python train.py --model="contrastive audio-text model" --dataset="synthesised imitations of 52 everyday sounds, one a clip" --train_examples=39062 --n_mels=40 --hop_length=160 --input="log_mel" --spec_augment=false --win_length=400 --tokenizer="word" --vocab_size=91 --loss="sigmoid" --embed_dim=384 --encoder_arch="crnn" --encoder_norm="batchnorm" --encoder_activation="relu" --encoder_depths=[1, 1, 1] --encoder_kernel_size=3 --encoder_stem="single" --encoder_widths=[128, 192, 288] --encoder_rnn_width=128 --encoder_rnn="lstm" --encoder_bidirectional=true --encoder_rnn_residual=true --encoder_rnn_layers=4 --text_encoder_causal=false --text_encoder_width=256 --text_encoder_layers=8 --text_encoder_norm="layernorm" --text_encoder_norm_position="pre" --text_encoder_activation="swiglu" --text_encoder_mlp_ratio=3 --text_encoder_head_dim=16 --text_encoder_fused_qkv=false --text_encoder_bias="none" --text_encoder_qk_norm=true --text_encoder_parallel_block=false --text_encoder_inner_norm=true --text_encoder_drop_path=0.1 --text_encoder_positions="learned" --residual_init="scaled_by_depth" --optimizer="adamw" --lr=0.001 --beta1=0.85 --beta2=0.98 --eps=1e-10 --ema_decay=0.99 --steps=3400 --batch_size=128 --epochs=11.1 --lr_schedule="wsd" --decay_fraction=0.3 --final_lr_fraction=0.05 --warmup_steps=340 --weight_decay=0.3
Rows from block 3 of the text encoder of a small contrastive audio-text model, named by matrix and row number. Rows with one number belong to one neuron. Each number is 500 + 40 x the weight over its row's rms, rounded and kept within 0 to 999. All counts start at 0. Numbers have three digits each.
After each neuron's rows are labels from the 100 texts, of 14976, where the neuron reaches its largest size: "tokens" is the input token at the peak. Only what is clearly more common there than usual is listed. The data: synthesised imitations of 52 everyday sounds, one a clip.
# gate: MLP gate (text_encoder.blocks.3.mlp.gate.weight, 768x256), inputs 86-171
# fc1: MLP up (text_encoder.blocks.3.mlp.fc1.weight, 768x256), inputs 86-171
# fc2: MLP down (text_encoder.blocks.3.mlp.fc2.weight, 256x768, transposed), outputs 86-171

gate.316:478485506550526458499437479444479437522499520480491414496461517537485444518494399470540498414567538489511453435531530512561586541558465572516520531487457482441494542545492448422463494538506464453472472504519460590476490499468462471443508538442485548552477507
fc1.316:483482495530548454508444510453453460496474522497451443471469500542459454542500433463567539420550523505472455476511558496547533519551449577467490538531503540462531564575541491414455527547499467482495498531477489567508523459466450475454534538444519521520479553
fc2.316:492553499487510450474459483449518494501463524497446516463459496523489503556450443443494473433531541565483504497512535517531564637511469507492496565500503488445575519516452447504468516523495440506515550538521551560461521503551527527497492520410500499507439569
tokens: "with"; "white"; "noise"; "pink"

gate.445:450454462424467432540541493551520499446475471543497551529447474475542539514518457487581515497506522452519520503473523532490529520469569541505520501518464438501421543490535503498444420554476580590509482501422509562506480465573486501596481456560531551510518509
fc1.445:484568505472475439479478479494473501506474472537488501489523474491532493467484475566488557498475511444530537510507531434466475513442514521545451536531507492495517458558519586425451512474581504456487516428473426514405433487528502538466493431516498484478496584
fc2.445:473485475545473434508485548509556456444453507491491585459546508579499437474579513458508497457543541548549492493491487479517554484465421514567473547555464536473501477441496453448534502510443523522467555440495575565485482488520425585530420442421463518477514519
tokens: "ringing"; "in"

gate.352:496510444457529466481523512499548550417479552524558452517489480515456508504421423521498507445500452458476505554431503448446490541543528488517458483448478501558553521479514492495472450485482425466427438512527544499560472519430538440466479427476571456506414501
fc1.352:419515556509473479566503567483506528501508515471530461482423523472451500528446422469446453518484562464475558509470551549516542421522568531449543452411490570492545419486484447607461526513561427512492505466421542532563510456556469513567489500552501478557526505
fc2.352:466414517534523398509493447470543506446539539491565545445503454512484491474509509464478534441552496503500413489513473536549516544538527551501477476473469444532559452477539496485482476541525571536508502455500525559444494576522493573516504545456489484479475516
tokens: "thin"; "croaking"

gate.331:478476417542562495508485450555545504438514525544507493547534458551451450432522471463545480528519469444499491470435500505556565464535503529476548523526518530511489552453482433508456547531485547476413468563490500515553544498482511509507526448499580462481425451
fc1.331:486489446499560560437562484505556538449543497504549478570527463482518484479575531510573475543514455490515455475448546511496560408499501499502531527471518552486489475461507462487483494498461554571462470577444505493544477454517527538521514488571521483537476445
fc2.331:589466468529514601524504454548452522441520528524534517547528465544483507482494528520564479491478486486480467456491512537505568504521533445533527567526534531463519503475464480513480473467548536466432498518426501548496499479488506467490487444564507501477474508
tokens: "<end>"

gate.514:530551550440557461423479474495514441530488500488558515499460503449476483542533478474533517514522539418527486568490561513552533512510512565538521536474460491554480498472473485524507470540485541531477532508550449491487478565507535485569519591502571485463519450
fc1.514:528475427493476499553546527518530484466544528472453490488517483573518526478482544534459424487434469547499482504492501435525457492514450520475507460531534570457500486547520508419550517497509492452508480517434511500595527468432407486433410409569431509559462519
fc2.514:477454487536496509546530501555536513478542527476417534542541425562501486441514500528444441526453450512489448491509540478492470489514484501509538529518499517449523492546548501449525526477506472494473489502416575590507549460509505458491427382502524525584488542
tokens: "thin"; "quiet"; "clipped"

gate.606:515417472535499468453558511515530484558546474520571503567443452495528521458457496547522496514519557468514482510456493506536531495522516514486514445505476545543424500518503473547466407466454528531555508506495450500544460485542499436479501571529535560439518500
fc1.606:411559503459560543532459551556439486506446498532445462493493480504461484548470529451497415529502488568524580527497553481477441546507422575474534488450473501466527470521546470387519523482567473496507531521459508501516547531486486509474497509513466454513520525
fc2.606:479503477417459471494517458546455457491467510494472563512584516487485542515568539499491529490549510449520486498489485460488482428477562537496510456446461499502514492442509496485557552454521571520436531486511494535535480544453419519516507462473485497426461509
tokens: "phone"

gate.647:502478579462440480489495488493545582483483465489573516551454475484501510520525514520548538588479529551468539501451466480557596461501513557474479514442526454484445531509541453477451500472523515545538474478462522518487515535493486534516530484475468484537511547
fc1.647:510491523532439482525431576536563524569422484523502486472428526496541435496534543475439559458495539453514461531451493515551562499490489563459487513542499548464466463545476493536553501482480566468459500465473486507518445535581451490460453479506495468512574494
fc2.647:482485537472484415573449508492549487484526483442515547513546437496459516477544494452505525463529506557453488502493500496513465474484483532510503531497475528500523458478528515471520487543479524522485521479490585578461481546527446553523526484503512518454476471
tokens: ","; "fly"

gate.87:590515551533424514523537455492580549540516431548483545477538512491458481510423544499515479449510486531518543456444416496576500518552489513467445436509521530524456504529488483471529549496462527455457435530425507569527461524475507430552535462499513490456521459
fc1.87:531516507470493554498506493457507509515554481446505547538512481491529457487514547513473451495518458478560561560559501508540469524482431520562554492565514473498530568501435547439558547438517482523520592529550505543546532472555460429553517539434499525484472488
fc2.87:492408479509499417533490556493563537406554522497518514422459451512542504481491483456515590435543467507483482482465449491542509431511537454572497510473455485528534459425515465514502438528490518522504512537489536567480418536521454513525504491478468536404490492
tokens: "room"; "in"

gate.702:467512441455486442485442511458525517475480494461455587540471503498445432519440437525444480518459519490511463495521576472448543476565541472544489464612566563499487478508516524555552443508511459466505472487550480479552525499473503505573449454521562436540481451
fc1.702:510495529458532464464507460461455519480510506452474483490489507563566492462548484556483432538583467407487416493488553431559508455549557538450555589504510559512452437561541587526449543555557535429468436477487543512529514519499547492472555486415476445455490545
fc2.702:522424523517525478577539529533570519449560528463475511498546505516482521458540513445493555442558529576476490498498462538518486498519543450530519465493434496466486484456567506444527495505427509497477525509466544548477464589473469559533483487495528511458498465
tokens: "meowing"

gate.134:466546516555515532494581570447491535509510430510521516448408452510438525502577473528483415425486557499477544516494506472598523445476460483486566473526515438554499467521528435493498450454487422491482500562547466495488522461502452514550558450497496399456459470
fc1.134:529550479465443481532564532549539508579491494506552488470576502517482474471532527542497511538539534477505485500497443443485398519521472431585450539548476522507514510512461550477529520428465504466544495478503559473526539479511449556503489472472478472526554419
fc2.134:539448483548514534507552502510567475489544590486519554569487441519438499463504492479501526480562485472505450455518568524482450438539492553543464443533434494518525470446490464389539457551507485517496455444410524561457511539508448539479466502473461527482497452
tokens: "thin"

gate.613:565452518507487491565483528459533565483524457517526476564465424513428477418536502517515526528519449547535559546481483489527530510476503448514446513457510539574519530504522483484590544395520483509497524546462489466556508495523537512462444515525460517547540485
fc1.613:510543502536500538501496456550504595554514422473543511450558561514411500535438468508579442534485552560516467548535553572571449462520455518464514475444436506526456496426518515478523527503554517437469519545420528450435528458499564491442533540465481462483576495
fc2.613:505422479542457449484517524530551502477507588524466600484574498450516479499573520459481536495545467511522450452502490509491528477530521462545454492525437496526507473437533482440511466562513525543560525475530564528554533551505478581530407458482446493471462474
tokens: "reverberant"; "room"; "in"

gate.546:456472523541514515476513513495520496431396509516503487460505458497474486483486490466465524529483547495491502441410546458488561462535491592488521481507522468561456541490571495443586504464466509523492494464495430532509494550484476481580542529514511442478539464
fc1.546:480490505547427531510531483535457534557523442528548446528545550459446489547504520536498529573419555486465498586453467492512510511479454495443462508493537477517506462516584558527466455527548504508466535503536564496503500522522479442528479541528447528487466471
fc2.546:455460483529526444527410460479551487479485559486471567446478483505441488492511457423476548467481506471405461502473497514534465542532527524597576457479544531512561452526509491481503394524499497590534535454469547505495559502587453542470539484470468540494473478
tokens: ","; "<end>"

gate.421:475496521423525461476552484457560517527518515442532433466517511492583481511529476572472485453518504501500477511520464487468512457451560537465508562561532457552438532507485574508484483500441577500567466481528449560537430534488481454494468520520611423545468430
fc1.421:470518487506483513456493466497480492450482493509449500544454472484519540420455511474459427543414543550482506515537533504433490464493465450461553457488514511532556427479511485543513478421480586597503539495435546471468556543493522451437499529582494546545471539
fc2.421:475507533415528431471465525480531529397480569499522505426456503526452481499497493519429560467534558536440521522485547496513565508485447500508482527544522478482518458499443548406488543475485513498514510502509527561467443552498489549575460533460574479507540526
tokens: "spray"

gate.33:528479480484452537486455528555447547543529495521461494506497520523450584509447522458428505491434518572485583445509500543480550433469535469437445446537545475564536515470548479569466491590388470490509546448467512507511480553458541487522481548508527486528505538
fc1.33:481521544541435509446498479459478475402449569541510434491456467429521428446460546532510511503509538418495464533465502481499558501557495522439460450442524476499485483467481509419522539462477500506519528485527487516489546428503517521475578460443495476511487397
fc2.33:466458463468509499519483518445526514419471513501479535453497472465529532515511540457544551457569586482421502478494496464520482443522574540520463539469410502468560480465516512445549478541474516543532541420503527515476461481511459586502470439447500505453491484
tokens: "phone"; "drop"

gate.163:560443502509474544464546478515518538535539434555595555500431467496533542458579505496466560533493542501569440519490520506559544469487538474473479507544512489470489540464561523582490449465407500512543476565546531546455429511548509507525533483511516507434552507
fc1.163:438565528435486479488479512530425530433491485571505516439550475492484555472438519533464513497477489530524554468438477518481479502510407514533531531418543471497533523538488482456539516515490435424488528458563490560513542554482496516517539466549517441558510464
fc2.163:462498486452464475526490465550497469456474508498438608468577533559454488511591532471487582502523509423498478513505499454481489473510512519546535481474450509462545462427512518471538497472573542533457509525491517530504507537454441507535526452499460517455452482
tokens: "phone"

gate.328:496511532544454569484510446465477567530452534489469442508433439529455539503517490511468496453505499453522528462453545479558486426468459515481449524464520516574467432496547437494431474410502451492467480446494453497501513523481537531523516549534439422483480553
fc1.328:495528529502510505485512527542458571585488491437493521488468518500499504415498527535558506528460473545472504533468499522497485485544469521496468510500454499451485401454509442461556537506508537584449522495535478526523524468482528417554561442400556499440520518
fc2.328:477487511531492451473524496491539562449473515512493623472518409530521456484554489424453533422532502531525494429450462484555496497525533449548517533472474497468505461497539467496508467504468516533570560489498582520472511527442464578515474540498546518458516497
tokens: "noise"

gate.735:535511487488496553474481512502495545501456492521533474534425491520482532493512484489484449512496512516505492505432578536501453496543500497429486511563450466536521457519525496571471435438508554453454463534559441491514493595548547515587495523510568468474489578
fc1.735:457427525414528443447450439444520483589475554510427515503488536516508497555504439515486477481536560486537507528489533555568500591530427551460479474499478452492415505558505511495480488513536486472473495576545465539449471517511520429463535536500475549432548568
fc2.735:519512537489444519503442511521511408539490459480528449503507532455581489481474502541497451553540515476570515549514444522480502411380533476506446485518471434561439504530523604528516550444417542483503512519606496425495489555506494514498562517585524505469501532
tokens: "thin"; "in"; "ball"

gate.382:500533462507527534541574489445503512533523461484525443483516537435489534495491474448487539508542515482541457502448572494426465467540490516421494537551429478475507459506522438529506445545458429597499491527535500431478527481490445568567465497454496502521437553
fc1.382:465472488433500496493452567470434527562486550571505519465499560501508465514394438448504559491530488556534466517489465499553514466485562472531444495434435530461468487436483512500433518542550560548530541477490529575478505476470487506458513552556561445525497505
fc2.382:447413460554506501530495531500580527482549535497498496441544455500507510500553528476513516443570456521490481452486451509550468442522499444571449505453482494439494481422512498436517484538465524514537500459492555577464505494483464533502526494491498542458464473
tokens: "reverberant"; "a"; "baby"

gate.103:499541508526508494519492503443549569467474473444482438481518457484487502507496483509580461534468438501527471460436570451565517496526518499428445479521485482588518528539479541477417526495417531473470463504519471475517491490441516551481473525456448401502478444
fc1.103:483483451492470487563486502526443437538485528550449457578530525543539499513488498482425506503504525536484491540518492504427492501516416511528460542471472552441505438512506476493475503496514551542470541522452541445489481556496492453491472481512559539564554539
fc2.103:461409498518509435507515507498461480555523606590512518504499447496464446449475467481468547472633495511500516541527512540445497499569460598539507487502510519476390448577509471485499460542532537612498447493482513475434469503529465462519506522525541539523533477
tokens: "reverberant"; "room"

gate.294:473480535565543504503487495528467466440473482472511506519449462537551480481498514442512506490497497502505554425408543501473478425475496514573537519510531560518526544534502524548502515437435498511534546547499560490538490435406424477526581503503513503479528413
fc1.294:572501585454505452485534531543509539547534437529479548454466460487463514466522489527506473501491473509552536529475537526563469500523519456508498561480473485425477566494496515476565568512522463502438548448452424533520448509527520572456497482506430558510465516
fc2.294:507451535453512490521501521560514530423498548543427542465525503503492442522565512470488550469535486418545402469518493490531451493548512563596502425470485474454528484498570501511483526467490560552517526442566542608488554509484449546550471490506521502475426453
tokens: "meowing"; "clipped"

gate.580:529454502502531421506484468506565466555462476461429491598524475507505451465478461503542483494413518431467584533448452437507533526506559563521483497453508490574462444527467517442553550489506491490539503440527467468499514464503488560533498458504481485459520533
fc1.580:456508478450506500495453547498507570536477534533517464571510563476533478468487549528463526497493405492508561479474589514473503456483470460590478487522554471454521484480506508472543552538556515464442503530496572547466484499504491513475513534568484534453537497
fc2.580:506463528519467408497492517482531518443519507494567597433487510485543464462545535488472554448582494524459475460482461551549495495567485478552499520495476481446533466475534471478504489475493577592568521490521561601428484529446449512528484445457510485439438525
tokens: "ringing"

gate.281:435519509493484498538467525529480562479545540505494468506503558474523524528430492490531474445539398534510537455434465521482510565484489543565513581466518552525529527557466474463507570520479410515511514452506479517452529453495507525520519544482565469524464471
fc1.281:458489420502530554448552591493519489490453497503534503570492468516489505451461591525451427464473418579478509500520533467442442485548450606529481472523553463574529543447457449556520525524500527496526519438407484491508518543457461578537481533465540419463523454
fc2.281:537521596489455471521507458506462512529502452531542397475533548408588546478487470568551455533469562514555498495468441529460547421489556478486538526494516449516435566502463539531492496464442474447502454524575511512435466467546590450495503520577497554529546515
tokens: "<end>"

gate.298:454487468526462497534488541540551444471510523476495458513518508456547488486560496483475443434477543479493502513470452511502445436542521467461522417504485563534522460538560485439501535489513431501490581471540491494510491541518481462534528499513527449474544510
fc1.298:504467531483534459513512550490560509490530554506459471501537493468505452453492519449574565506428493471502427497432527503495529501469423450528524517537501524503561523489528546443424552495447511589505493568548544506567476501455504509530483460539456554483545536
fc2.298:457452524524532552556515559522558521418567419542537471466504546508510517523528516435471458420476471476420528498542476474499494508490522484521483472473489506525537450522468511464482465539486463521513551470523515489492567530448477536513544550512438459477463457
tokens: ","; "whistle"

gate.295:473471477486450499510538535463557508499506481521544481496530457525472463529451512510481560514393507484547417559513502430449465521408502509551504526515420481462528532433552554464459581446570451549486497511419493478516453478412527530452554540496492511502472550
fc1.295:438467488467498505461478456469549495523509392488521542540482499449446467468472530499469551561528546496467541477482495496479486508489518513555512520540499502555479420435535466437439550541401552495480523508480493591527464488511509569484436547511524467560471515
fc2.295:477416461522503431530518488524584537470525554464525584491554471566474445473539479499521581422516510522468456443450468499520489426536509497557495524499477429402504437458516471468551427471425460486533537481485522560463484557477462562523517466474494474465457520
tokens: "noise"; "clipped"

gate.283:551456525513473500480471515440472484478516469478490436520455526517542482503504464459501512509453521459429476475538518455489538425479534559422463488513537445499480541463544534438471489465504468498448510439508506542471534510523522526600522480516482432517515550
fc1.283:456515474486489390449474449515443460462488525507496447441496513508511448531503530510509449560515484532527454590503528455506496464457561471497530506492547476505426431545497528485460545601531543508530532445512514404522454510490466459510472509534513413508473586
fc2.283:460446463487498522506473467484516531477513512440575533462547433570459486492577495491490563480559556485488444484493470515461421420549552516571522488480417458471550480421527499417497448554460503512514546457518559528506488547510479546574478529505522495451436455
tokens: "phone"; "wind"; "church"

gate.11:545534551513515500451562440519525496523516504470433443555456504548434509488561537446521480501457469475538480522530456451443532530492444513460535493457490488417497471500500530412561514564435476534526533490465465530507461477473487434431500457569437536528466469
fc1.11:515549547484540533544518559508532542532546556510426510478558534578507457519529442522549508417536492481462494411517428514583488451445540531504475540574428523492506431500547438556572472491464510463529561487510538515468554495565492421529530573489532575527547440
fc2.11:531449476525497438512428493479493466492510562507609566463516485505475499494535490475518569442608420537464528464493492508490485464475474489518477474534483440493567428449512517456525470454468526538535491482515539519490481557458411520464517516471507552404478439
tokens: "with"; "hum"

gate.360:507529486530604540511483499476498458489509483464524505519459468555434513495555501461475464514546528529582542525487494508529510440517473596460446453500533486534467524516491453527490514477454508442505494540550503513543463539461496534571549535518549435531567522
fc1.360:471575459522532531480519464477504551482475488528558463564499470530567494449513509480459504530475512429549522573442529530463480480492556470496492485466453513473462473572503496532511531495557484541564515494558565532386532517509511543554529495575459467431476502
fc2.360:505532497468482516485515454477502494529401481497527474450518530529421481501482552513550565548527535472567497437492462510512488456468519454514491532538495455511548501416480530506506526467460512519493519445522455500493440530468460532403530521522471546428494481
tokens: ","

gate.162:462504509468498426553476501504523465531510547508446487519464479502505489498534482464498521474558465446559462494454474493505497539449531501436465458591525549569459450525502522435467541477557466477467523489477514497504469510571508489503522493401595446509475517
fc1.162:561526479539574555487544566486504478466489477491475464503431578492496574463467451538551558563424570536452563556465467549471510466523442523553538496506419464566493436504508520502468451524539500444528508502475480466535527485523515524508475579612437464560497433
fc2.162:486457504467541429503428508530551443501520533422579469484467497535440505418543526483491519461543518528465504535457494504508529432450528518498499520479508457545530476412429498427502501490477492550464469541492518579468465577477424523542531487458517491507493517
tokens: "noise"; "baby"; "pink"

gate.321:533568436505593531516555476512511415499506428534522462497527481464568464518463452480526434500449566588535480454538441551465571498407501503457523528511504461533499486473536504483484432501468397503476539558541531520425431465474521528560514542500522466480501525
fc1.321:558428529521448550439428522576528572506553444497521539486489461501544469482492564524438432526415513520505472480447516517495560471449541525506439438465516435465472456545473476489448500536504490514490450476458492573444447524587451497560516541542453501451502449
fc2.321:499488490491489384512494545472522508403477541451514538409493450530440453529554533470508500489609478494551515517473469520557565489516482524568525483521504476452568438449499480500539476542467539551536529467561552515463446515531500548535503529483493477472540506
tokens: "thin"; "frog"; "reverberant"

gate.358:545531505476522507486509438486438532423445459550510567499486440557486499551477457488464588476528464474482580442487552401598560465544484573437542513505558467493504549535489466517560530454456495426512489534521440514525460539510423568524483504442514465518529475
fc1.358:450496488524428496473588463468509494515540475541479418501511493541501533468454608505566469472519517488524532425532433552524477472540413468500485497551475539535454481450485561424475500526582449547481459472530423562569584557520457539472524493512547548561495511
fc2.358:459508529519520471505421478546515483534435492384500446522446494494518436472457435484512489520552493518581489492442508599470476490407533424559494541544516476516517495520460519504478494492421432503454526504528535563531500490573513501450522492496532488525502543
tokens: "<end>"; "reverberant"; "in"

gate.598:478478429535543491555487488510532526454492533595567477539518396529485482496577487458464426490481471456532497526434532527488512486572450577530582502510516521438502508476485517480490499446478557489506496589515515539524549531510514504540506473529547491539464469
fc1.598:520449447459605495408497471446547558485526498479491458583514491480515532513512526501575472552490529454400415442455591554508521482552487469488475529509471514533553486474482459433448462457549544556462460541419480462546497510468513517513425478552481478507426528
fc2.598:601424473533535603493517486507467526458498531514528484552512484518475501482503531519585461528453475498478456458489517553520536498547526446513516553523533522479519498508509469487488500476550529490436468500398463481535502452476502495498467461581485489464501512
tokens: ","

gate.740:434520529543446476569503492568457487471514500489550556463502399499447476480571541440460543422539483472544541554488514484556530470559442509500571472511571542447502567481468508501545474488419495448521581555549500612428514526549461500542527480490560530572512480
fc1.740:559484482454546539467463521428546554570467480447423443585495591483546545539450510563536463580456464515457475435541496523454478530440546494514434544511478453578536429527490473511439493524548505511469462433422479407535511450458571516443439521506471437446485498
fc2.740:505460511460567523451520558442513529529466500522496443552455574444508552532484483548566473544464451484432481462492507488473449490497527514512463505518498471561506534550553467460517526466520481501464451409469470418541494439466533530462474495528440428439545475
tokens: ","

gate.31:445549562566597503533482572522483468547505435476464578533490554502537513539368459523463575479558549546434525532546529468552461421489472531457530479503480497462468519469500470533494466494519539472467507543473519519532467498491462527551549502574520473462533496
fc1.31:512454449493505421579473452530517543509468448560456475496465487431498519526514468505503449533552513525435501484466511548447474523504438484496559518557503550503543532440428514494494444453542483525529528444488574417514500468571491473458557548513524441529517498
fc2.31:440420470518509489487521477476519489437519504483552476452532486505461489491473478507481508460530494486503526424464450548511522449505559507530487519508433513442580462446497529498505479577445565553537473505582527564541475609501448568538515486495531485488479450
tokens: "<end>"

gate.61:539472511445507565534499539508557492537553448551528485483544486573513479506435445495463478452548496485535459488516518544514477504455473529409550577442538435469420465506510491406515433540513479493576417464522481534530481468542549513553491449469482510487477564
fc1.61:512534561459448471463514542523542511494511570457527511506459482560443475429531439469461517553554541521521443490473490578569503485555499477424529589588442587439507438489459525488521574511449460493452562500525457433519479484522461537455540494522540517458501468
fc2.61:496454472531504453498520524527517485443503549468462593463569486545534468464614485465510523423572450500502502461505471507547499464527537489593492557495461477475519444451515452473509465519431531529534542463486541576467470576456465594529459474486480544426483542
tokens: "spray"; "horn"; "helicopter"

gate.705:515491442525529502498468556476435492540457530605601530545445489504465506440585505494470400518493577560540510465489505542511533486534531506470487526486498454469472498473542446524494449454487489451485504516496443522480511458576494508469552505546534454460509551
fc1.705:490455510547501514474528554484489519460449439476489528523545538538551489532512497463540523502523460461494535408485376504488543480508574460538476499506399531505627551500463549475464543490426485551473487486537475458479499518509511514481490437503445469459404486
fc2.705:422457509498489477469587532488538434580525553398443552523523476520502550514494592461469496482509477511457535475571487440486490536489438561521458409465510533486512445412467468486512420522521556601512489464497499552493491561489453512493434450481508508567465448
tokens: "thin"

gate.585:539524430470505441490516523477538567437550458498578428483476509513515543536557559534547536585451483469532482532527580524459498524436566479468531493564520466450531457542526474472482536546528520484445455447459452546459454500454514460465553461495498505500492497
fc1.585:546537537503471486527516471524454456453463533566467482515491495503528478531441470496536534598482527476586433446485444551522534517499500515475468491437438569528475440511488491448454472461572498503550484424491503482485541524572527520493503497558500536478475497
fc2.585:473476478474492423507525529404555574481572523469559563467485501558486494533505493519519501494551422518541450503438425524497481514480483466570518510522484486482549488469474530429522510558493513564522502444496511560461517568477452561490403448501511562513484550
tokens: "room"; "quiet"

gate.706:579537517502524509497476539459506520445525548436474549534480529449496465431536469507453507498516469502451423482582444468497478458415507507502542461483553529485563486501505519529448523528500529526496469510457535479549442508459492533534449516473482474487481515
fc1.706:555518478558512500479511539491540537414547537445513529506489451473545461405508559470501560459486508514425470471560501455557564421484518500446539451474520506484516546528477519520525523517510509432488484499453475531515432540423446551528463543457515498460464445
fc2.706:573593498553439526489471499478576457463548496445459494526480481481531441490460490533412459566447488561547478482540492479530471516409480496535534452538503501493476519525445491604535488486486544442450461528510554482489530570470511483441497529489435548501469535
tokens: "with"; "<end>"; "rumble"

gate.559:453457494517512536645494487525500526426502520522490494482569540545572516535488446457512528492572485517536465457480498565518516533535523485522495509453542488468490494505431450491443498501449495585490490469490505514523483439484487536509605469523543477439483499
fc1.559:460482586478489503547469428575523497478566414524524468440586587494565535467444522470548480485532528486463490507470470518477532508576510459475538482520559446575476416489456430481450448466528513572517457466580493549487527459485567447490444519472445506492522433
fc2.559:538486458536513529471455521549559449433554495482503521506481542570451506506510523589478486491484458441525488468542484442581445486475447514450522482541490532496502447479570491481529496520542488439462501534460497462424578604455441453462552452456505555504532527
tokens: "<end>"

gate.472:501525447479540499470529514550558484487534517483573512492474471530454575465529516519483474496466544384445449486511492498511425473422484484503587513521468489544416547507466537448466484541455571517561456435464480510525424563504543557520480485490551504426464463
fc1.472:567476537533465465504565481455468530432533503518522530555478472464453545445537546483427506470517542514552535520452544497562456483490514516499456450530486532454571554462489445480511468462519506510450559481486471476492476434492530464577496496483567580507516486
fc2.472:483435448542525435470489531489571516448550550423468516467548524535500505473554492438500547440569501473522452466499442522507477451531542516555503510452479499494563434486560485466465445566407513521511537513483573599458523523502455552525496478467526523465498439
tokens: "reverberant"; "a"

gate.258:446521545454474512488555465504493555515467507475570460506431452536473489441472510526487473461464509546536551507462509555471566404540555548482478477456510528537491556521404544525471498456512505505489468572520507493476492546445490513501482457497489502498516517
fc1.258:492476477498550457611540481473474538472521563497509514510449454511507530544488461507490520392531497519478495512462511476561542530524568512499451483506397542535557488463470511556574450475482550458433499505515548509445495503505460558512488493489452460487427463
fc2.258:511470512471543465493535482440534504510546556515537581444536438450509569502553547496504507410580468508481436453473511515575503506492483527525465490468502497461479446422462487459474511521485528527573418449485522559464472570553433517512549515451473486426473456
tokens: "meowing"

gate.68:445493498516507480554518513472544490527504487529473411516451487442468463445519544493521520410478487543497501452472509447466499481477446532519561425497509490602482528582484488507554576574466472498512502537500417520568545510566466496493511535528494477531483463
fc1.68:484501488484530461460460538521462487476465505478530528555471451541486507532578421408523452518499544505508500511476535483462487483482499510441539568472494430440511474484482444458517501511471475481449446467425531482499476497501561491455508535511468488474550464
fc2.68:500550529486542462485438535496456512440468496483479543468477509531477469479527442471382467486544517513532543538437592510544493485469481555513493529476454476534466470516506485492508462471529429472567541502551481493506530509501538552487494541497526450511553575
tokens: ","; "siren"

gate.206:498552515529536477443390502486456504524498447461403447541441527480455511520474477512475544494471532475525517464478533439517546518435505494435557525500533494518495502590585465463482503447525435441512418542534444471512547537485528421479510511504488562498479593
fc1.206:500442501467451502510440511542517465512494489533488515412430432471447464524568423517481510476465554493570524562477497468526507468574454483474580514499495431495432536539525452463565488506562466428516489585568444502496477492473476452524505555495499521448547578
fc2.206:534608518577468511463450541471539482552469462482507437479451526466549491468517494508512444557478470662515457504451488512445512472485553479595579498495519526547492486532487489605492459528418446467494510520560569417482525484513529514537521522521487477513462505
tokens: "thin"; "with"